Weights of a small segmentation model.
Training: soap at rate 0.0053, 13300 steps, batches of 256, held-out accuracy 98%.
Data: trained on short English words printed on busy colour backdrops, 90422 training examples, 37.7 epochs.
Rows from block 14 of the encoder of a small segmentation model, named by matrix and row number. Rows with one number within an expert belong to one neuron, the router's apart. Each number is 128 + 24 x the weight over its row's rms, rounded and kept within 0 to 255. All counts start at 0. Numbers have three digits each. After the name is the row's rms in percent of the matrix's.
Before each expert's rows are labels from the 100 images, of 14848, where the router gives the expert most weight on average: "patch colour" is the nearest of a few named colours to the mean colour under the peak. Only what is clearly more common there than usual is listed. The data: short English words printed on busy colour backdrops.
# router: slot weights (encoder.blocks.14.mlp.router.weight, 64x128, trained with AdamW), inputs 0-63
# up: expert up (encoder.blocks.14.mlp.up, 32x64x128), inputs 0-63
# down: expert down (encoder.blocks.14.mlp.down, 32x128x64, transposed), outputs 0-63

# expert 20
patch colour: brown
router.40 093:106173125144159183128118129140112096112153154126151141130178120130153159084111123131095170150143134145158103123129104122130125134159125153126152101110130135155149141119097113136092116103178179
router.41 096:134120112080148144120088158115124118109137153143134178168158092129143156150137133098120127124165102107129129095129166122137168130129155143095130165157119102128102161168172149144098138074155128
up.0 082:146104139081109159124121137141132141112162132127142176117112130139126164173112107118129144129103149148171108093123151130142145081106089112095154112147118122096141162151152147077168130131137097
down.0 083:113157130152139093144126108124124144126124132167121080164119146143146084071169120110125109125161117083084132124155140136119114135099156128166103131148133140139123082121085083128087122174114163
up.1 097:116137138086099146118122117126102123187137155164124156125173151102098135140187110140139123105117116129089118120150098103139135150145121117142155147128128115160098141124137083121142111125101140
down.1 105:132156121157152081195119115136139137080112110112096096101108142132149142102078122126100153138150162126142163109116192169148106116096148135138097140106151135095147134144114177120128120135112105
up.2 096:112148134147104143140162140106098145147104119147133108182176100094142144092094111117129104103088168127097155111163086135105106068165117163127141125134136100142116131121110135142121124143137127
down.2 087:138112154107139109103130103112170106103128107117132130070094153157111111161157148121130166142164102130167119090091164132168144155120122136127131155126143149121114140110133144142103141105097124
up.3 088:153137109069090139130122082138138164125133128158196073108097161117127125123164118100163174143143122125132121092170148126114107153128147151093099149115168087167142139107161136091093132114119126
down.3 086:113156124156152101124119153140099108118153148130094145142127120114122113127120151106106115116141120133153139132098115184132125101108104091152129122129111147109133112175106074146154092147115121
up.4 093:117132085153138157105121112114099184129164168127142111133140141135130147141166099123149107152126121130137118100129115133121125130128185143119096099111120114186137126051130126086118084106131131
down.4 093:153150171101108109124108105111103112113089120147129092119126119123125144124102180131136147137141140165131127144102150112080120162108114110121147141206161154096154110203150112175116152154133127
up.5 113:132098188112163110158131126118101115165135164096145141142109121087110103175170113139093060132129119153101108139120126158114111117148157122130097138102116113110089111115136120090106103117159118
down.5 101:112172068126132105090137132126186155120125079131120118112143113163107136098083149088152177107159114116170153114139146120116117104081127151127154148158149106117154138127111153150152151142095152
up.6 087:126116150134157124156157127114117135126109121103111109124131116129130129199099114114125162172110118139088149155142151135113133164165129113148065128103124133146116096127118160085081146134148119
down.6 092:136145093109118139104098122139136118136133137177115138109118125121141139104151161196143093101174152133143113088085101118099121101080139127132140115159150132107126150155145091166167134106126133
up.7 098:106129119139162094162152116125122086101130147122171138152127101138160148112098138136117119133131120134153119122117100100127128092120123157099148152147131108156119135163111081139140132149131072
down.7 103:142106135132090137097123132128133166138153128146114125082116155123129118146134138109143152103118132108101096124130143127121137149122137102148126107147125137129143115077143166102123102083149180
up.8 096:141141115162134109164144101106167149086144091136137117122097124137096100110110101141162169098127100177163082087138144134114147135127122089147085166116105114145140176126157136092140136114140139
down.8 103:074126125107118142092103120156090133177104183146091127148166124097141131113145152099109123141135141096112177148115128114100113116128147104104184071174153165090134079136137105161111146150140134
up.9 097:122119122091144132136127145154117114144160127140175162132157094144121128132111128128102193161109141109147138146138128133134114111130143126130130123139113146097138137144113152101127169152100110
down.9 096:144103122154133144144122111111146110124121120125110091092104161092141138120134141154176083109137126121106097119145142137099144129106098123123104140112157147147121112115141121142157077065160164

# expert 28
patch colour: grey
router.56 100:142122110083127143108116130117093165091147109125133113119139146115130168165153147122093161107093121146182091144120081180145162140126138109119141170109106126135148116096108144150126146150105149
router.57 093:161147150148097088117145156141096152126154124072117173114098104191128128112161116134109145097096114170092124114144120098163136114174142104147169084164109118101136085145142124161104131137129110
up.0 105:095084147159175152158150146135105123134127100107127184136128167119087125149149078126131114086095143119109156136161090168159063128160147144110119180117130177118118150098137159122121126098110119
down.0 099:145135148120065131105134108134112111120126109137132091129136104136155103094120160121154130171150142154109098124099159112147163131102096100126135092107131105145110117131101115117129109120164148
up.1 109:146112095154124121162088151148060111127081089129119182112131106129150097136117135146159111126148133140138111148113097165160139163152105110116160166144137127147142126162121126154149109140115086
down.1 098:117125156121126148101125132135157169140166143130122061146091131119114140102168133141101146130084115124111140128126191112115141062091109155137103086128133125130084178103131121124107146136146141
up.2 084:151120115097142129126149133085121103112135133136127121163161121138111105161104089092165142130144118151141091100142114159091147114136137157074115148117111161142125165120128130123161127099131131
down.2 076:131122136131139142147146130184134142160114118126098122079101143118136110124158137127127093137126142130111157109141119092100125140102114152157172115138136084112159109127103141131112119136108108
up.3 082:115160116149147118128136111144133135128116188110128127136156138121106149168143116132109086142110155073121116122112129143148160119149139137170146132127049132125138075166128117112140116164126100
down.3 079:122094134112084147121112138097117146157160097165108118141118135115141124085126157147129157092139121163135144129149162092064117145111143094108098122171193112153140164119128114149107168137130191
up.4 097:107090130132174110135107117126084099134122105162155114112153145144094104190094107133124102075121115127104122128110112106124119141112156160122110126151143134160144127150146150097132104157113153
down.4 090:135159124140108160108113146137170158117106104106150085158058114133138134091163164128128150135104114153124117142134119139125160073103139137121126150166140119137160126131110093156118132091141108
up.5 102:139114141168095120136072083129097102125113166134127129138171135136130170152124115135160138136126117144088114108142136151094198146123188154115148122124148139145130123119106098153162136161079110
down.5 092:128144146110125129104181175135145155126148088097138069127072140110106096107131145148123114114130143123148151142120105126127089113104082155156118133180149120128154160140144161101120104077132095
up.6 073:082086075140140128110129138114123118121135080103146133169114150123093161169145123105161143152123094149129084097144160101149141121185142165150153137112095109154135100124132137138117133149127107
down.6 071:150168164127108127152138115131114121156133121138102134099132102136175109109122129119135142112139147113112182141132097132103155117080121113116135090121150151072119171126102125134127143125102156
up.7 111:125076095109075149089173137097169117110131105105121169152135124164096136093124135158127158129118105156163104162108183095145143110117137168098131102126096128124095136116155118131127152134147135
down.7 125:147137122116190120154101134179109129152097129142108088126144158102157085159154109083140104137116132130071134100125094155124136118140110108134171131125131117100169120099110175123117106128066103
up.8 078:095158104144108150099152108097105146122122127093149121157161119098118150078193114146097131148083117107096101103141162099132126109112142211149138148112141133100119136138119116123120119106138087
down.8 074:155100146081138112146104133129139107144133112140081109107130140152117104155082139083153149074161121134157155138130130153129147156157116075087137096124114114123125100100156151129157113150104173
up.9 098:128085147101093118107108126130143149158127169119112087102129139109141113139109171112151110108083093133140169125128153178122151161113099104130105180132081120120128150106124146109125130095135113
down.9 095:135169124117167150146125114151123123115117129119124181151127132125103122121148088153128119128164149134128114129157087077119105095112148145123143092100154138117136101174143111152139130174113135

# expert 0
patch colour: brown
router.0 079:123092111141124087132118085142106140124163101076117158120135112127113173120129125115113155168141111136135142113102153159141125112126149125134141138086140131158136140099120144149106141112140080
router.1 100:146090157119107143095102107144133149128101101101106140151132125155135150112123164116116120153108120131119156135173161174175111105123106131142129111087112147127161165072082120125095132100150123
up.0 114:134138105173116171168108100158110123099098101154159096151183140121113113114099152130149124147115139134133129149129131116143146135141132107137155130139139182127094131094104143118150124152121112
down.0 118:130105144115132126081134144131145115133178183124111106090120134133147173154149146114110114102142106114113144090116110152123124115125119106148085119144109107121150137160143134145099113131129141
up.1 075:155163187147142109138135131152167110158127111118151146150116117133107127140141170149164124113138144120106132150117121123111125122136136132097162165165057136135135180120103109141142140128111097
down.1 075:095096086144099154144129153130112118077136100114105109155118135134133106154125168079136130134132111135090139129144129135119156108076115134147142117159151128145130145138117168099100080094084145
up.2 085:148111143135113160141135074143153082129147125175087143148160149120108154103130122110144128120153097103117149114107128138163130108112158123167148151133112179190149114104108115148178086158096120
down.2 084:111142123118157118126146142171085168126119124103154085159072127121171111158167148106095128080110164140122122140167143145106156114124119108118093067138129114091150100141136139071117152114146136
up.3 100:132085092117099144098152127131181116097115078122187125131127175108133146089132079129139092100162101145151120127142146107109117142193113112106105119125145157135127116099190149097080123117144097
down.3 087:124101084122117169085135159145099122139126111150083129116144142131119089108130126168118120100098125098118114157113118119121106153130137140188152127086112101090160122064123157134102094129177096
up.4 082:104108134100116118142122136168126127182132134100177094127145145124094120152168152141124115122128115124140075133122083148110114134141064144102130128167107143121112132131142136117155135111125150
down.4 077:160139126091119134128123153134149118121076121134116104130144108113137099120121103094120104134123120130128121145131144094111126117163116156084161148147118116113181134184148110134130134155099128
up.5 105:151137119127136102159137148123148143144184139097162134109104123100141159119172081123124090151131090136122123105115096105106096186130097100120101115102109155161094127117132101084120132094179108
down.5 106:100136114130132142110108100137090108119120135197108117157141106134123077092119145096155176117129132116162114130135148126141142089120144121130161141150156107098133141152137096123121139133141153
up.6 112:125107144145132126135127108134118116138141131159148208126108110169114137100149072145105113151106121123121156136135157127144142113074126133101176114143105140143092107106087143171136164100115148
down.6 123:103146109110132135107122102141129118110127101104121028144120140118155101136158134128124120130119142152124122122138147159111141106166122155138110134116159117100155117120164141097176100153144138
up.7 076:110101104124176174112149110147154152161100122126135155114108132107147154133120080103139141125162153149115115121130149104113110163161156133120177137150146150060128124136143141100106107092110107
down.7 077:115173125102096110138145161117134137101113120136086110149197141133144075118129194146113125116131077102152160111132109127129128132084129118126100093103126127137146089121121111159118120150148160
up.8 066:140085137140148168123153119096128138163132102112115099135145101095122119113127111121131123111131128137126117168148115123102077121129133111110078159130150132142093117117166177154112147146127143
down.8 064:142147154108136076118120145154108160126132151117126142134133149144147144108092126097141104119135105131131125107101116135105169117113142162146157102178097094125131120139100072055145088095141143
up.9 106:093132129116135149099141108104125129137144167154098167107120155136152112108128114120134183131129118181135093151133137100123134107120147159116096127137127163103129121128106110130071102134102138
down.9 091:176127096124134114145142129113115142141115101148160097173154117166130134138112147108091070119112119102128168082106112123082133143146124108110126143122156103107141110121146146112136150158147140

# expert 31
patch colour: grey
router.62 099:134141134109112095084156137142146101100153120131095116152137166104192124136130101111109103167087167134141102163117162169092150093121111114114141104157117130101132132115146122145120133172129141
router.63 096:129127124087138153153118112102149111137131157124123135122129125103175123094091143179149125100133123150130112132084128117152163102177100152117148160137117136137148136136150145127106147140183106
up.2 076:115151135098119136130137114138129178105146133121117105087123077144107111144160147102135101128128136151106134128153115141095147073146128151110123129104119123132081132134098152162190149126124122
down.2 079:170111137146127106122110150122147085109145098130150158151128157117156162109089108146139142139139143099125147067128142112156091154132151135168116145111120122117141107120139084100135131128111122
up.3 101:123143171122137171070094104135095135127151124124087118111166094118124109122127166120138105093078136122098082152173118128112101082139141136135110173140124126134159123101149125171107168121101162
down.3 098:148083129160127081166135158123153130142122116126158128108117155136141116134124119162111168133181131134125138100085151106129148180089089175149121109117173111105124110154124143100126076122119108
up.4 084:101134135161131107130183157095132144168132112128104137135132094096129108153089130112162082113146106143167099123108131111108101111172106186124119143134098106159136133101130138131097146150129117
down.4 086:155122121091116148119103092143135138072134161112120144093172159179140153078157128155123148128122136117107141116143147108117128149065138122128108107105153129110101112125132137131157127120136118
up.5 109:086152098127071138058112072086157156114138095108103108105157130133144160111099117108143160108103127145151114104194136106145136116152119163144135130129113155122154143100137114126097136117131160
down.5 102:162078162130160110172127181152094075114122147138131125163117129102132113138169133135137132150157108100071158157053127147112114121121114120128137112107137120110100127126108115097137143105102100
up.6 109:150152149147107126121150143159118134121134123105100160130110120092149095089120161127127109093125129111136135157126090092134106142134134141099098127148121119133102151102122183119093182142101190
down.6 098:115115116125113122103122137097116104127132097162155108113171134167097137125135138127138132163137125149114126114103152173135143114071144161175131124111173135160164106134122119113163073104144074
up.7 087:145130129140111090134122156101128143107094123160111110103126077173124153166147167115118133123153071101149130128137164101124113135145138196118087163123117135115119114116109134127129117124154119
down.7 090:124109124122131189121099098150109104137144135081124170135138150100114127121107120187186122132129149128112090129129106114118099118101125076152128102133139116150098118108117136139153143119110145
up.8 083:141135139125132093130158138153099145134130128127099152128161090126087153083101084132161073100120118165125076157107131123118102076131117170131113152124134111128137169113128115150126133155123140
down.8 082:123116119141127181129115117106147133108105128108120107123112174163158110147130151111105186158136082091137130086155150117121144160098110118080149121108150100123135067147141146120122119128134104
up.9 098:124098124156113134148119061106145121124129136152161100128130135130137107106099094098149171097152114104115134125146153144132114146159160146127163096129120130161132137090115149136076116143152116
down.9 089:114132163122157105098129142148113136129131134084057099128132132123143122134149132136128097126087147167141114138119099087097148147111103092135105163117148122093132126184137091143113106140088140
up.10 099:132071124170133107107158172120128115159141119105090183113132135141158140129168099092147169138124149162145126095172158094157083118142078138111175130123106137144109114154129172143093128106084135
down.10 090:123158124125095141151094103136133158100130084117121082117169105114139171105111157166109117127122145101088150175106093171148156143122151138143145097127125099124131137092144098123161143128134144
up.11 191:142078156151087081105150164121135098143136142124121146127154109157124106115131146160105114132105195144126143124107149139159153113141102126116163137155136154095100146145118143108127186111144091
down.11 199:157153120119083148117133092143099149130128100120156090134090121119072118119139134106126141139120111112097113132212127106194136145102151150140083127171098098147161141117112124138116118120102128

# expert 11
patch colour: pink
router.22 106:109099107144161161131087165150146134153109123121134157105124143158136157131161100155124095131098150138149088149111116178114111123166114152110130110120133123094079165180127109133128139179134100
router.23 109:138153091103116109112092102126166172122111152138152147103124109131176122092112135135134099139073101125106114102119127135102118114167138103123162132122146112113080118155131104090106109168106109
up.2 087:114138108087144140144092114158112148132135161129100125135129099112155173120107121114174096163170142125119129068122156085138142143151177138099115172133090135107166111149117160139143154110118093
down.2 092:136115146176114117101134127127118112119142095126143100141081117139117108120163139131127208079110125099162126163143109153146112098097113110124079098132172121146076178135157088130142128133137157
up.3 088:120123110131115119096137165106167114081157116128133101124165121154087146144091163107120149104102111119105138128092180082103096159128150110134102119116111145154104111137117176160090132135108107
down.3 089:138107144122151147172130101125105134163084125113130167135119134122154075132150108142182076157178129125148109116159069169102144127132131119140156112163163121111159112093146083108151141128141100
up.4 095:140124122150130162159147103146169161130143137129129162120120155086158124136131100114130148163154097083121169101118115116132126089122135090137164125108073137131146126146099121142134151104119123
down.4 085:109136120117132156092081157131077111132129133142154110147172111136112133080095166116113110086132133106121136135156151154148150134119111138115088118142176112118141123128137143115149093115161148
up.5 087:146121139140141115133146152117129115123127143087135149123123119127115107084140124154079146104116157157141039104120131122149119053130134145137111095114140136113117123182124175122099133124120127
down.5 087:114141130120107129142162128102160161152143129122097103145160141169132133155107128104137068151166100097131190123119138128109157160119108120128184131118120107163133103082143136142087114147146125
up.6 101:124139144163109118094093103079206127103153183129132110112160126140118162129133102180145156138085149130103116140110185083116146143121161132120077117102134144146131158154095153115100082141136146
down.6 101:139095118096136147141145154164082142143104126082135094121137151101139106142137141142180097112191113110143133108149081165111092115122124109095151106164153131135118108123146107115127176096119135
up.7 099:140147128173105157110110125140161118098147143133198110181132152129136128110135075108167123113146131074145120131136148132101131121154130146126157112095111160174134142134103118107175122118173096
down.7 086:118111102072134123120134143107101127133142138137090141099140131093106136108113186122100128126140119177134148105124092122138114147100140120123122148125153104108162114147154125124113137144131148
up.8 081:135144119169131197109126113129135085091138104096122165153127148139116143119124091104155125173114117165116125129137166128131127093093147164105154166129119089097126137155114131112151160111112109
down.8 081:093092147116074069151139119143125164145134125130135130095138128110178116112123162155103132108129145129148128123128121122142132122139079107164100075120138133157153130112091137146112098127155144
up.9 090:121090105121136102126138150133158143090090098126122094130150136120120109119099179122096171108121161155120126117080156098121121108142146112108072142108140124111110149150141158117111157155141105
down.9 083:130117168142131149129125126108130106147127159104109164128097096127144094146170094162173105140130114100133116130162103164123133125108116158129168115148117130139142114085142117119157125072102151
up.10 086:141149148156142128127127110133139138122133160146137168149170118108112163153128055099129112090150102112133140144132116110125148134155148107143147147105100139128138161087125147154110156127156123
down.10 090:139117123121114132105133147100118127122145127144125114112115145110123095062151180156104111129087144116132116090118152114095104126089126140112078118179153079118143118160168095108193119113123168
up.11 089:137141107137167125124100110156121104117106140150118129154152107143110129109139089089161141100145133121147177142146128160161134171089123132112134113149145125154142167121140125120197122152139097
down.11 083:094130135112091140130126137092103140109131135129105100107074146116124123109147140175090151151110130146104104134092123064114148087131143116116097150149108118101135128158147079130080129122141156

# expert 17
patch colour: white
router.34 115:117159109138100160140099135083163095096136143135135112171140154121182131096159133135095111157145126124159147131086168126155130121116091099138106169143105136140130102133113144124116116125147134
router.35 090:158163175147077145133160160100097119144170151101143132107161161117109135095172139143112141149102123125189119135162130132157114101185130154080163102119134110080086093118090125123162128124122140
up.0 148:152135123109091140107124129134116157125124143120124100086106111119083161115122100151140140122105125203118125117081124145085140121157166131154070123092103131169166134141116114098127111153156133
down.0 144:118118126090166111136125124106148157148121101113140103158122118142138145117127145099148105125104130150175114153142161099066086113139119119133158104137138104064090129128136084170137149124102146
up.1 079:155148093136154151168129137172131131080130130145149117132140115092144154140148095132146143116169082159128159143155152119124119115143097103117105117119149131148116114120138134103157077135116109
down.1 072:105124148103115135106131139077130158153129155091133116139109131117093115126111168135129108153082127097141118114123122137141126114101161129150117112154082142126130141154128118137117133113145131
up.2 100:160092100084136096099122146167162108134155130103155130151126143123122094158138129130128163076117114146100129129107150141112118095129116109153109146126139106111133127159145120128150200160154133
down.2 097:095170126171118169138156141140107147107094128111126107105107104134108122114140143142125111177132144126147157124176079134171126102124117146147151093166134134105137098123112138088153106105116092
up.3 094:117143115134099082138147134118097175095101163130140147127091162158127150139138123116159128152118114117130082102180131141130099134119131095084093110122105126123141118137103115110120126137137121
down.3 096:121120123138164167157105112135141131122138090131106113133128104089161144129116116133132128100146100132115155138078147098127130135164150148133184152138122152133146114116142116140156122154156138
up.4 112:113143112115135118127176117142054119124110183142110154126149111111107146121126122101152111155183094152159096104169088111139156135129103148128148092149133126164133148143103109107146105160122097
down.4 102:164125146162122132160103129113157139114107095129122136118121137139136134110116115147116119097069143083099162145083193100096139134121151128138109174138120131116109121135177136157109146127144167
up.5 091:109168147149099127143084106092118135134086121119157131154134079109124148107085117122149143102166082150117115103121119152128110166114168152091169146125126136161115122062127142104125160132107130
down.5 095:104078121105169141112121149149125107116143161156112162076127181118114119128150131126108139129094152125151100143112097101090117140136097106161097111123138164092112129174119130169134115150161134
up.6 088:096113128099101106110099128105146137119135106128152120145113131127143102131125173168101136122086118182127097137098127093148148130125128117098133131118176114126110166107108180123140160148118101
down.6 084:154102141128131170135161140140124124149118161137114154088135119117106118135164110115155106102150149069122138130175133171082090131116130153182128091128092134096161122132107094111109138116114147
up.7 078:142110171054146112153101113106107104153123139105114154123155054154137125121125118135107132118122127133168136121121126132142175096130119138128172192140093137132123162114135116097179121136160148
down.7 078:110128111192140162110151141167166126129132169141177108128074173118091147090110157134160119128140133113092105168148128141123094120117113092112092094141169105138131108145086160152108124131103113
up.8 121:130098123112180098129091146140131132152106108121109101122113139135111125169144143125168110092128148135094089138084126133150122160140126101133096119141114141121102145158140159156128135099117145
down.8 114:114152123151085180110158116117116105130151137113151131153146133111136114106120143121133159175134119125173179139163116126137121093093147154127169148102157121112145123130095161120119141147143113
up.9 082:096093117155151128159160133111099166160123108111121134122101114115142137091141112147152123126140106110151109083088133121131103171162125138126144121137095100106143104137161184133077167161087154
down.9 077:124151141107117130113094168153145131093160117142102122102142136135124131128104166124139125130127125121164158171132126171147154094081130146127113150101186132149096149109078117158126121090166138

# expert 29
patch colour: grey
router.58 108:139140098154164167076148126143120090122150192109101117115138165105114146103137089148117105125142141128147113152152136143129123106103098108114147160121134115126146102170126117090129110087114148
router.59 104:131131099172108105137142156141138117129099111138158153158133133140143142082142092122138142137136128171139098142086141155160135140125111117172105110164137135111159137138115102134102102135150123
up.2 086:140151119121139117134124115154153125130136109136136186140116090088125140126091129106157115144118143122143122119107108150137082127083119146127174141138154150153122154159116163120152110118141135
down.2 081:103094134123125178125150140111096143111109142122163118084128167134115090118183123155100147124115109159107123109162147095106153131165120112131077093132130133122129142072131096160115116176116119
up.3 076:134131085108124097084121145092129125102151136109093164111110178147150137104144149155148166109105125149089105154126119131143112157132120124135136154100106151151133145086099152106117112129118138
down.3 077:155103140171138156180138119153077133142111128101179135125150135132121129152086097103094126148126175098105142125103105103143148154104145130143125118166173111087142113143100127124138131130148080
up.4 167:141121113120139163126114117138137158122129165148151086116140114074114121129117090124150161135125079171148111114115101119072114123164185147149086151124121116175137144137100102120127068146153144
down.4 183:095159160086124096132113178142099128139128098115117130115126099151117139094118171116134115151143135150127089166133146134070095113124123113110150087162174152072122121123156101182112156145094147
up.5 085:122168098171098097116158085118146124131153142143140116146166115129068168105140148080169158139126085112129103088122126098123162155134132204131156145127109120087147112140119115132163144109113104
down.5 082:136106134098141144167121149109103106116069105111093116099115153137166092171125104178128096109121124128145159120142101116087109143100115107110091127131159169190101111083148140156125170137117129
up.6 088:175132133142145138172119141148101096120154110120146154130116102124097099130110113111144060099135073084143114154125126141124133109134088090129084165137134112115160138110141154111116104152110114
down.6 081:105136118096131149081108107120138109088093138135125083144129129105120144139157104137145184177113148142136116106141121132168147133137103168085149109151164135164095099134147115148110125117165167
up.7 079:109144131129201107166113092146145150124110130151132158128105107115085087153093163162134098116163147175101091101094119105124182119140168114124099137136115067133138124123159150141065151100145116
down.7 080:117112104126080168106132157134104129141151135114144104110127123113127171090146138118108131157095114096193176157152135097075059124121078148118109118152144159130126132108128085170183101125141125
up.8 073:158150161147126109122181141124120179061119135129128164138140148105130158112132091116160140107136120164162112101185094114125155088132110160133128110122124133149146139141099127109120152160129099
down.8 066:126141109128135150116120138116109093170138133137102097122131133131153075144136138170155123137106144095093168118108147141129119168136135114119136127162139154133115102112183148127160124134133137
up.9 104:160099117127109116176131109140098115196084146136130153135164121121113106133154105131118114121068132130086135125122087138168121099114121099120114102146115134182143096121132140130117131118108125
down.9 101:091176132126122097092114141110165148113184116135136093117106117120134114092127135111130132148167145112151121104176178149140125101142102142107140157129136139086106155177160129125154137164154138
up.10 115:136142127122082125126133107114154179127124098168130086090109133118113112094119151125143133095170116199111126115111122101097102104146153121144103138132120109170124161102155143100119152149129153
down.10 099:110140130122188128125096149124097104131139139103157147149134120145113166128127109073154126156129142095138119139127169109094134144117117133103160099131127171072129113141133098184143133129132092
up.11 100:132140113185084126124156123122129162089136103162124114154124181106117173128107146087114122122122114146139133117146170080092151163134139149131125101128108117106084135100113141129114168097096124
down.11 097:163109134079129113120108127122119121146099135097122100138159113170173090127124128158162141135127154129137110126130056156151097097084132127152163118124135189142164110145140110127123104134145143

# expert 14
patch colour: grey
router.28 093:091150113135100134143136140121157113087084106092133150089168148107104129126103148127128105118152118157162102110101173121109126106098126084126131151155135136084156111104153128127096082081160139
router.29 091:146063116110112121134155112141131115113142126147116136074154144123155118100116083158124158134117096140141147131096118130110091144140124099136126119128161110083112087112130107133106106147115119
up.2 055:087070103118120125117168152116152161120115147129120096140137096117149128096149130113098141183162099146147134139132137116128099076133123166085124136111121126154111133159112145165154175140091155
down.2 053:172167186118127103123081071149123094145164115098142154117125147140113126137124136144172127073134147118130116116151114160135153155132131106140155122145134135108133096095152132088098114116130126
up.3 081:159146128173112104162075114121127153122135157106181106163170114143112131156117129150152103118105109125093108106129156125104147124143117127113114105123072146114168184065146130118117129134140086
down.3 081:101105120093131173117149152137144096152114128157094134108085128103144104123144142115127132126156117126136168139128109116121122134098174126139151124203210129144123081153143137122144148128100161
up.4 145:143103130168113156127139160127124103141130116158093131156111124128125153137123096124114166153125137126102129115173127122213155096107116103097112138141141143134159148072107145131058129114123093
down.4 174:113140143117132093127119154100102124147164132130149110120160147139120127122151171164135106088125116104119139147085118110128103177121087131155165106138151139080084146156138123121164158115127135
up.5 090:070098145105129155145146123129140153152085134130083137161162098165103096162135140163109108112087150096144122143148070156146114138130150118117130175142120160167103120119137134133099128140169115
down.5 089:168128089135171118100124141133140101105160151120166089117091158104121153074121137101165104131135118152103105141108171120091143108102064114137103115157182121124150131118101120133159136117091150
up.6 103:123163111142132147147104080107112122131157171092112171141126126163101127159142107156195110134107103134121117128134112142123161171117190117128140097106144119148135112135124127115129119104102143
down.6 107:124116143104106106132160154157121138126097107159156046113148153084153127106119126117096154145170156140149168146099155132109117104117096162143113160133125112109142127112114125127159120141148100
up.7 188:122166120113140152132109120121152167098132152142141090098130126082110135121141097134153149136131085166149099108114124118050096128169183125166074132116130119157125133137126115131142077147148151
down.7 231:108132133112155085121126172150094112136115084105128140138148116142132122118114165141130132117112160129134134154107129117069092132108119115113173071202148127077129132129149105141140180108119140
up.8 111:083148134119148131139155126153132152134122148100149158122087100114120113105113138115107129130111097115076137131194111164148088111071155139117141112156140136174157159141094112086124156137097154
down.8 107:148092166129133110120100149106088088122138072130157110113132163149154169160144124160154122113150154131126114146077144117137164150193091121131134118136151109119091077124132110155161099122144112
up.9 077:152148119126120116107112135132123117131115148102151135115157074123084169173143115159118173099120106168119129112123145107089137099157163104119082124124088154101172135112113121135110149141128129
down.9 079:119137110149137147121124120139140142129130116138132102136075156106157118100120143165162065134132157096147143131120129162125113151100102143143156123177161098145081071148170130114157158139113121
up.10 102:102131095136115141119100106117118146134140137131126150104146117149100114148131108141152157129109136106117124081171113160124157144104131148133143136118130097083157122119108091139137144082142153
down.10 104:154127180153125113183153113150134104132150108142130090136113131100126103106125129102132097138163120120115126161124130105141111156159143119126098106113096203153111165133137135113112124157144117
up.11 078:126097159129118120134126126137131094167146104152171161130134140113098124130156089091114146154132139142126134126118112116108126134152082153157177163114130132140153149099106143123125139143119139
down.11 077:118157113148148150104137139145114163116159136106104087136109119133131137087106177175137116116112136102105120118159129156190127123067139086125103104112147113117098108181157128121130134115120126